python train.py --encoder_arch="vit" --model="masked image model" --dataset="rendered dice on a table" --train_examples=36250 --image_size=48 --crop_scale_min=0.8 --horizontal_flip=true --method="mae" --mask_ratio=0.5 --loss="mse" --encoder_norm="layernorm" --encoder_norm_position="sandwich" --encoder_activation="silu" --encoder_mlp_ratio=3 --encoder_head_dim=64 --encoder_fused_qkv=false --encoder_bias="all" --encoder_qk_norm=false --encoder_layer_scale_init=1.0 --encoder_parallel_block=false --encoder_inner_norm=false --encoder_drop_path=0.15 --encoder_patch_size=[6, 6] --encoder_layers=10 --encoder_width=256 --encoder_positions="sincos" --decoder_width=128 --norm_pix_loss=true --decoder_layers=3 --init="torch_default" --optimizer="adamw" --learning_rate=0.0012 --beta1=0.9 --beta2=0.95 --eps=1e-10 --max_grad_norm=1.0 --max_steps=37200 --batch_size=64 --epochs=65.7 --lr_schedule="cosine" --final_lr_fraction=0.05 --warmup_steps=1110 --weight_decay=0.06
Rows from block 8 of the encoder of a small masked image model, named by matrix and row number. Rows with one number belong to one neuron. Each number is 128 + 32 x the weight over its row's rms, rounded and kept within 0 to 255. All counts start at 0. Numbers have three digits each.
Before each neuron's rows are labels from the 100 images, of 14976, where the neuron reaches its highest value: "strongest on" is what is common among them. Only what is clearly more common there than usual is listed. The data: rendered dice on a table.
# fc1: MLP up (encoder.blocks.8.mlp.fc1.weight, 768x256), inputs 86-171
# fc2: MLP down (encoder.blocks.8.mlp.fc2.weight, 256x768, transposed), outputs 86-171

strongest on: white die
fc1.680:132176128121157116090154147145137136107109106242152119110128148126131154147126086060170167110099157121134125148106127187146136158155099157129122135095110132166085121143078172129161154209133129162098146113115125120091128130120168124112099134120115120135147036
fc2.680:123130122135133154121108132124128109139134130096132119136144110116140120135125106141132099130136127138124139125119123097119126130112137123128134121128084137111129130109128100121122145116147127127127131126116135155132134119121119122111154124126133127135085142

strongest on: teal die
fc1.565:170162118080117146155063125157140138178099127097117137097135119134096130065083110137083085106141177140104108165123143126101148084045102160058094151161070138201124145156119140165143145147194090119171146140170179129100120100149176168142115100126126138127121136
fc2.565:134131122109148119121142131121119136124122128139135130135140127105152133132133124081113133142104131133129140136106127150147119137145114150108152094120136132122117121136127137112140121147155128128137128121124132133135120121124132114108143128119126118117134121

strongest on: yellow die
fc1.404:117156118143166142068129127127092083160110103225131146164108114149090114108093069082144124112120133119126167186086158214177139187145135176149154098131118142189126127132085164124176123184160133141084097125172115144116157122139171148087141130069147110152153122
fc2.404:127132132117140115130140116129127128135135126127127131127128121111142124125131128093133135120110123118130141131133120117125129135128131134110119122127131126128117123124142147137131119144146111125135129124136115133128126132127134125118106120139113120129124126

strongest on: yellow die
fc1.368:101172123138165130070120121107118098168131096191120149138109110149119136116082086067140159125107115119132185166123208212154141190138152165130131081125097146161127117123109155164175138207153123135113102140140109132119176103152184146086084125072128110148134149
fc2.368:124125132130129119112123106131121119126129120133107120143109127097134134117131147098141123114106125107130149119141085076126124129125127150105112115124145119129103119099142165153127123143135105113126130121148112118125112125120112114107112103143098118153123123

strongest on: white die
fc1.91:129183117117158120090125134126122128154115094212135152158134133133136143110111091043142161143090135118123186162115175218140133199147121164119134101103106132141100127135113157164179142218150165155101111109134096127106163126126171129080093143104118088155167108
fc2.91:120134125136128126130119106127139117132132128106117129151114129122133136125133150146145104106117129107125118128141098074113134129120141124121110119120123136110117116114143127143093145115135116110139131133123101134132114132135117114110121087137118128132078146

strongest on: red die
fc1.616:110120065126164192111143137131148062121181125112129106128155122111127104142117167133034132086190084146173149168147143081099119119171132117137198150133111136170199165126135082132120117098100097141127137140149167078096161089109106090197159077154108097138193149
fc2.616:132137125117151131133128127139127130137135143139140137131139130113156123138127120083133133122129133142135137131127116145126137138135126135116145122127129130134115126131134145133141120148171126142129126137133122136117127134135134120126130134136124132128151118

strongest on: pink die
fc1.278:106130108139106155087147107135204209108146096116132137159130156122125163113135135119149151130087133127150158155170146128123145148113146177212135105089106085133142087085123149072135005187209111174128135154210120105132111113111083087142101128079103135158155119
fc2.278:140153150117173099160182129175225145125122145145130176143118148172190152180131161128143140130094164049125173156127172098185184156105140149181105142094110129107191144140086130129100091124189127171147137160118209127137087161159112169111088115109110154121119121

strongest on: black die
fc1.596:145150165146082138161055110140113143161100196104082114089108143141176118072148125166152132098161136157160114116120138143178096125115124161154089102125201129095165108158141120144102131052107150134141155152104184125177077172136116154154155133143186127166146161
fc2.596:126143128120148109131128125134129135131132137144140133132140129106158127133130118080130138129123132135120133132129124145125130139128126129115130132118140119135115127137146149133150114154163136138138126132131130132126137133131140119122122140142123130136146117

strongest on: red die
fc1.274:166127107071143119141073159214106150113156093110095157186107125150164122157122104139126153101105120140115128122146159122158133135129151132083215068144161099099150128138156138080119183192147131126136120144148129175140087131136144125122143120139081132126115159
fc2.274:116138165139147116088159098117140107142138147154149121127155133099135143115126127069129149126120130090144124126116137177169136124162100153113113116129141163129107123163131128135128091154135114171143134135125141148131142119128137127123135155115132112109152119

strongest on: red die
fc1.753:149107154165127113167069089123125074147107147094144122137116152118165115108156136166148104111158119161164131113120144111159142120138127131155132124098135161138196139124174087134077107057060113151120141152138158104151127159127132180151154146143182171146159147
fc2.753:126139128117145125129128122131125138129135139146133128124135127112151126132133118079126136120125128147127140127138122140117124138130123138110134130121138118128110129138132150138148131159161129135127126131122126135118132125131123124119136138135127124135141120

strongest on: dice: three; black die
fc1.622:117097136140123145151107135122136116121137171037102099135130115143149133118113155228127054117168132138121109115134164055138131103107148083138113136113139130099196124133167100111064148046110155150184124127159133161151091123133103130154174109142154142155091188
fc2.622:134140114112115122114127121125118144124130122138122128122119123128122131119132119097135142135124126147127149129126098153121127140140119145127128119126121106120093127133129135142156113147115130127111131126125121120120124128120147107128124138124135127124159106

strongest on: pink die
fc1.727:092125090181142113147149109137128063179122171109138125078144107139085100189116110111116080112182117137151168131157146096099152124108160087113137162095103111116167139083201078186133125098099094145126122120118136141157166073139155130163128112136135180133128158
fc2.727:131115151129129139106179138113103115112132122167133114138119103091123110110126103083142136126123105103135126108127100157148118115148112136091151130144145127137128137167140157112120138143130112146126130114133104168098105106111117130134136167125141100118133119

strongest on: yellow die
fc1.240:110181131137164134080118110130111074170118096181137144142114103148099138098079094072127121129096130126130171172105202216168145175149159164145144090134111154181144118135109169148173126199166135128099105136164111130127178114158186150076106131077098132159139169
fc2.240:115127134129133129117129114124119116131134113131123126136106126099135132119132136090138136122104120108130155120145107095125126140129131150104108110121147125124106125108142154146133123144143102123130128120141107121125132130122119118098104120129108116144124132

strongest on: red die
fc1.346:111105076120131143096113062168088083108103136125134148098177162085088106127174113113112109132195123142146150135147143124138145130085113104125145129145178108159182088103206117110092113099086094093096155104204178085125192094088187125209088086168133116117158132
fc2.346:126128117114137104126169119142105116118136139143126147142138107110133125132122098077116118115141118105133124118124125159136135166160162125106152151157128114142140145168098139119115117130140108128126104131138113131092137116134132148139117155153135118113131125

strongest on: purple die
fc1.449:107135092180094092142104105163101103149095179160164133061159125130061113164146095115112115115197110144155142117148157133129133137090131106124146152095164110123184147089199097179097141107096117153127142136110162124122143091139144148192183145172175165160153130
fc2.449:129117126124126138106147120125104108098142143153113110133120112092123123121134104079116125120130109144135103111130111141135114131142142134094145143148138108151126128150130130123123131142137101104116136114123126124102123100112123134143118150142142107117112106

strongest on: dice: three; black die
fc1.282:124084137135135152147116121121165116119128168036112114122145120153150155127117139226105058119155132133136099112145173036151144110084155086155117138101120109079185137131162092118068140040103142159176113141143129147143093129140108144151155125138148134137087175
fc2.282:135141115112117120121129115126126150126133123139116125128118126133120137123133124116136130137122125131126140131129104142123126134140118140125136121121125106117104129133130136143147116148115126127122127124118132120122126129123143108123126136121135126132149109

strongest on: dice: three
fc1.38:097128093137156152119134169151113097115156085111123086142155125127108120128102125164052188099148130137146126137158135126080117112154159116129216118135079143132157140115120123110133127148126097159129129112139114155110165067117112134164122100097104119126171144
fc2.38:126140124118153128134122128132126137133129142139135133126141133108157131131131122084132138123121135144129137137128118141123128134131125133116137125123131125133114127137142147131144124147162129139129130134128126140126133133133136123122128131134129131129143115

strongest on: red die
fc1.388:050132062178137129089150124098129094117136113123103056081198128177157110141110128115156114077191142125127158185105108103127143159116147082144083123096101153177131139145107179091116160102115141190068084168176122167126134108152143101174181132080165156191136107
fc2.388:123126146125151106116139111129125136127119141137141129131156131112149118130127114071135141127117141116141128136112115170142134128139115124109136124126139132142140126130136149133160095156159121147142125135130138125134137132128145121122126115133121123121139110

strongest on: purple die; blue die
fc1.223:127098133179167150103157101121095067130122164170126129069098140107131114162144117101140093083170101153159127142159141119178159175130113123121154119166168145204142119113071111161161094064125062111128129107178103102087120139093108173108147132086171157097111122
fc2.223:122141134127139117128149125133123136128129130148128122135136123099143123121126123084149127140120116111132137124119122153112128136131122136107137138119128116120114132146139171148152117150155132143141120127134110144128132133119136123119117139142119127129139124

strongest on: black die
fc1.694:119146123119093153125110127148114135174103178126102110048111160119157075084145086148183061102171162162158127131113108083127125125125100109149103099089152088093189087103132133150141174125125106157154167136111152127136113162130132152130171096119168151186087139
fc2.694:126132123112141098125138123128124158112141135142140133144152123104151121133130126079130159123125123124125126123128122160119117151156125139108121117123142130144125125136145136127147094144159118132140123124127125147112128124121145109134107133139119125122145112

strongest on: yellow die
fc1.585:166153165073094196188085152160162122113090101172150152071068125130111134134141162128122123116129126141118119106164103111116090097151120114104103170107082091182105137129114103141146201120138102095146136107118164071088085146135111175164095069178087161111099117
fc2.585:138120156095144054123161106134118149136115115069094144110161117107129101129119087049128154146116128059169146142113133138148126145131124131102174068147202152124098121141144160164166086163140115119148130119121101119171146148119136100095126121093107108105130143

strongest on: dice: three; black die
fc1.153:119083120151124146150100133130139121122134167035102101130126116139152135113119156239125057119167131145129113117137166048148126109103147089136117129111136117087193122128163107103063153042118157152179132128159134166156086128142100134154171111137153144147097197
fc2.153:136144116113121116116131116129125140127134125139119131126124126131123131122135125095134140135123123147122145127132099155119130134136120146127128122128122105120094127134132135150151103147115129124110129126124126117119127127122146106124120136124133122127155106

strongest on: white die
fc1.218:132165122106146127095139146142132133140106093244160151131133144124105150158127097058159179123097160111146132170102143202135140166144130160111112136116112135173077135132078164123177156202153141133091136110120110109093139145126170130114096133112109105143144065
fc2.218:128130125146143156138112130126144102157140137092134136149139121127139126131130128160153098131131124113126131127133112085113136121109144109132139119151115137100159121104146109141103144108140122128143127127116108149141133134126123118108133137127125132136082159

strongest on: white die
fc1.637:135181136121128104112135153147135130119124099233155151134128148123118134141118107047150185134093142105113144137098145203124135180158128143111107140111106120176081124141096165132156143215135149139105135126112119110096149143127175132099095134135099111130145073
fc2.637:124139116145141172133101128125127101134116129077125124121126126135139129126118118198130080118139135124128122139124118072116122135096144094134123115133096131110118123108129110114092166081135130100119135137108109139131115129125113105110148129122139130125084158

strongest on: teal die; green die
fc1.383:133093152185153151127177116090119100126114145108084060107075104127143144127092138185142101113133168153138112133136115035110145060134133127157127090138140168125162137109110166132104120087101113195151118127145136173112132139124113127120136129068145215172148135
fc2.383:120150147124144111127143130125156142141134132144132136138150127113148133125129119074148150124120137115136150138131112158121137142135112140115144117109161127123114129134145168160164107159161146143133124139133108140124140137131144105106126119119129124138154119

strongest on: green die; yellow die
fc1.744:114148142139141154159138152104162140112150127128173115178080125125136104151103197159109113122071157135092170110153128119088124023162175176159110124109106137143108108143090180109156155205174126178162139137187099132149143139175137130106076135111069134140113157
fc2.744:101143112153131113114087136163114104122172136163137125130150129095137159116142090038139122164154109129117103110113149156130146151094138103101127159108135099106128128132147154160145106138139147126105141135138111104128132103120129123117154136182146099155148127

strongest on: dice: three; orange die
fc1.57:151174139138146124143094168154046094172123111134126154150074129131114049114130095139132135087118113153173157107169176156160131135131134135089216093170185164143084119111181075110178141160100120114147125123122123153174053129136126143101160129086137134100181214
fc2.57:121144146133150120131137100137135137141122144166142128123139134107156141123137115079146137122127134118138146136121117158162137126139110141123123139127135118137121129141139139126146134133161118141119133136108166128128124141133124124138139131130134131127147111

strongest on: dice: one
fc1.649:130173111121154142130161133138114197133168065142148125137135139121119195148145131119088172168120111112205132168140162139169161124109124148203132073100127093097066137115142103083158034168202118127159153162128179100148142099116051130116108125118112125124169099
fc2.649:127140109137171102152125142164143088134141165149131138153100141124160107144137130188150127122135126086135139160128153134149143135145141137119101160059156101105217135123099081098130129120168138174111123148141169111167109167134081128153104128113125152117096135

strongest on: white die
fc1.486:130180137109145104115148130151136146125114099226149154111118124129131153153117117041140202133095143118142130151101152201132151178158122130104108137099112122175079150128083133136179163196144120121106137118083134086100170139122173124120079122138098117117119048
fc2.486:115116131146134159141107129116118089136130117069115121167132128122122132125127116206139067141148135083144121129137105085093124118088149094118133117161118148117147113103152130122092152075114127120117116122130098136133124117124107116111126147107128126143084158

strongest on: dice: one
fc1.347:147172138105158148143203128148155164147133096175137116113113128131118220159144112082126154102107088120136129164123130177146170133126103127164152098098134108115043131142100168103186104211166113133105133129096157083111119104123113137105097128143116104099151059
fc2.347:118135116150127131116107146135107099111128143103125117104103114106145095110120112194136103119124116114136122120110126129129112097134138093108121150108124131122182130127115100089114134095140123129119129117138151118130116130128117116145121100116129130134096141

strongest on: white die
fc1.708:129164092114130115139143141138115143168142105202160150152110150103091128154157105047118174145081141110144129132125121197102130166130138162103161110131157118160059094083092154117180123233156102091073144118106112114117150136126160148099087160135097091120174057
fc2.708:119130128147122151125113157131131076099123149081123123126135139130119126134128114206114076144154139067111100127105158101130133136105166090133092123110099160104178116113138101095090167059115135099150145135134106141119121123122132122128150117131146123121078175

strongest on: brown die
fc1.618:168128121086150126130087169196091139120147100087097150191116137131178092150126104155121172097104135142114125114153147117155124122132136156080220080159168121107158123135171150066120183183145138143147137132152126196146065145126146115131148133109079114124135159
fc2.618:114139168143144124097151101124137111134125149158146117114145132099138144118128131070139150120122130106148123120107127170177138124164106141108116126124145147138104132165131134126133108148140114152132139134112146138115146123130131126127138144129130110107151118

strongest on: pink die
fc1.569:177129092112110101116108172150091088084087145130096144089163131107112143129155084117097142115211110154143108130131114086121112162121080104101183108133164137140175119122147090129076136081110110118096118081159137119110111080077078161167168103098171126116151106
fc2.569:139140105110114114112144113138123134105157141159125120138151125095124117117138083062146108139161124102112097113124147167108147186150165119092156151123140113141112129165091170157139109152128134127114135141150121122093138117126123132134129138173177096127132110

strongest on: brown die
fc1.146:087112142122162152138103118122162110102172135101157172102093189073129142153188131141112183092107114133160151049171150124163124129141111110152142108163167071151129063167122118101095129170125123093092142115130126110133154156090119139115079170127102116089128218
fc2.146:135129140151130087103122075107095137116093100161135097192144155096135136114155166087152121168116138128101070146098136170157108129183097201099085129084130163122091097140118145131140087139131138159171170093128148117141091137091124126133143099126116113117140086

strongest on: dice: one
fc1.730:141161130110145161148203136145152152111157106183125142115121142114116181154138130095131166131105093113164129154115144170157190126156100139174135088126159141120054116138101145079184095178162125134112129149124192104122154088130066117100115134128098096106177082
fc2.730:128150132149143131107115145143112083140125147120130136110103126104158087117125108204131106107127117133141135136123141134130131102149138103105100150079144109113173128152125105093098136111171124157116127131148157107148102145128101136157106120109137127152112142

strongest on: yellow die
fc1.313:102177128159157129081119131118104097164130096187129133135091097159107109112098091102154116107103114136133198156130178189151134165121147193166161087139124150163114116110118188156185137203141125156097086141175102161149178137150173166083124132065124134159156206
fc2.313:125132128117139122127128118133123130128132132136119131128133130109148127125132130081136138125117123134127135127134115115126124137127123142114129122118133123125111130119137147137145116147153117129134130128130130128126126128125127119120117117139113119134137115

strongest on: yellow die
fc1.424:107190138151160124183131169122166105124147126117160114116073118129132121151113142129153113111087149131102187074176151124095139038125157163178096132093123157161115127122097222168152162178172151178154135112166101108145166139162126134110091147104087156186101190
fc2.424:100120111157116110108081139127121119122146121152136110148151127091132121108141117056108128162161116133103138117118124162104121151098119159091110141096120140108095118131130151146156089136135164118137129121121110108113124104114124130122132122157133104153149113

strongest on: green die
fc1.699:123200113164093142170110135096125090159085094132100069154121155161124078138132135150158134090183186124118147171104106109104143133127165144126075148098131134173109106139152095105138214130137128139147155178096171081120079119180134128180159078119176160142128111
fc2.699:139147146115154086119123089081133109138116117112148155150140136126148144134135126087084164133109129127126173150144145176130116139174096181131151077160162180131131107115148126129131085153169106136121095105137138131124151130126142126133118131074156142122134113

strongest on: red die
fc1.464:047127057143101114121115079179096102111090120122104154085187174092100129132186105099116090117199136135140170137127156131126137159069117106131138141134156118158165058112194122125101144101096111090078160094167182100118184100096181125192090079176133130141142150
fc2.464:111136153115145112127175098135107116128144147148130143136125100118131131142107110083114132109138108104140124120137117165160139160158169109119149147165133088135131165180115136121108120124148092118116081143125108141110135119149132152141118142145135125100107134

strongest on: green die; yellow die
fc1.128:116146136131138163151132158103154146121125131113181125182089124137133109131098180171127099127085158134097181112164130103083118034177165183161127113116104154132103123130080202118159134205169123182171141149178099132151154138181133123109080146103075142143117183
fc2.128:112156100139136113127114140150127115122157146156141127140149137106151147124141099039134119136145123127119127125111140152125143158110137119106123139106133117136110126126148152149141110134153143118109139139145108113122130111130144120118151123171142114149145124

strongest on: blue die; purple die
fc1.480:154141105109165140077167050164110081140148154136118136123176122079108187110142155105085131121182084133169150150155129130131131146181114112075122150133193105159173110132166112158143085085071103068123126081154176056120151077062129117186089098182106100131192129
fc2.480:157125132095148134138149133154134105147164150130140165149133133124138134143136099065141119125150144098153134132134134136113173170111154099126150123160130132147128129138123161151126104110146121170126144151153095138092127126134116128097109181132147127113152125

strongest on: purple die; red die
fc1.454:175130112072142107143078161221106154128157096105104154193121135133173117142121102136124140113102133132114119140135166139152147122120154124087220084155166113111158130122167143074124168188150132136151140136161123197150084134133144125104149115136075121135136171
fc2.454:121136179137144118096155095118142113133138146142144125110140134099135137125130127071122165112116127102157134124133126164157140122166100155113116116132145160125106129169123132140138098158141107165123136134120147129126146121130126134128132157107126110114154119

strongest on: blue die
fc1.389:147104054183131120107151050125093081178113148146100101113170098137098155122116130104105096151216084140142152147136148102126146145117137123102151149108148146105188156087188119150116102082093101107123106125207148117116200100114162142209131071159141116144181121
fc2.389:143133169132143121125162119133124125116122150178132128124114133116133096133149119084173119105157129089129089128115137152157144160153149119116126186158126116161117120179093160112102131127140111172142164127125109150082108124119139145156140157160152126090151095

strongest on: red die
fc1.98:081103105100133160134102071153154125125072082117128155129184185109102130087176117124120083113183191134142156169110151111121146132094119131175152153130089136167115081162163143151096149120105122125088181121167213083117194102115178134167115065169120151151143159
fc2.98:115139137112145124130154130123113117137132136133132141120122105111137125140108116090124139116110110128128131124130107147140125139140132126112147123140115101131124148150120141114131141143160121148110092126118128141126125126139127130121142146119119130117127135

strongest on: red die
fc1.90:027163074195088087140106146187137108155071145124098125068197141147092156129154090106132080070211150136116166131112160118149138172070151102103089157092123143140145088135177135146093166115082145152088118119121187119127146091138167125158148143164152133175161146
fc2.90:107138164140163108121148096125118119145158150138136130124125121125140131150123120070106151118123132138144121133141113171145149138135153107123128134141132093152117135150137135133146120144162112130095110144124120134131138109142144134126128129129140140117112119

strongest on: white die
fc1.28:119167111117143108114137130133125137160130083198146167139109161114119143148135128029141190141082139121138149145123144212123134186117144148092117126113122131174075127113102145144185131204151135103092137116119114092096186127122185151108056132121089102126162070
fc2.28:117128127154141146146111134118138089138130132087128147153139133139125131142135126211158071139145130064133117124144128084108149130083153095137122131148127159095175111107148128135084153065126142116155116128127081154135117140136112124109118136122140134124083166

strongest on: black die; red die
fc1.554:157127109116087123166066063144165151199112136142151118084114123151145205100130135162149075121144111148140156161112156099139133134100113166148164112170121168156179180128170165166092157149129114127151140171129214110110166126165143128145172156145167145188134164
fc2.554:126135125114142127125139124131122140123135139144131124126143127103150122128129121083134129123114126138123127124125122138129127134139122138107130125125135118129119132136133157127146127154163122141123123127134134139127127128122132120119133135138127126133144117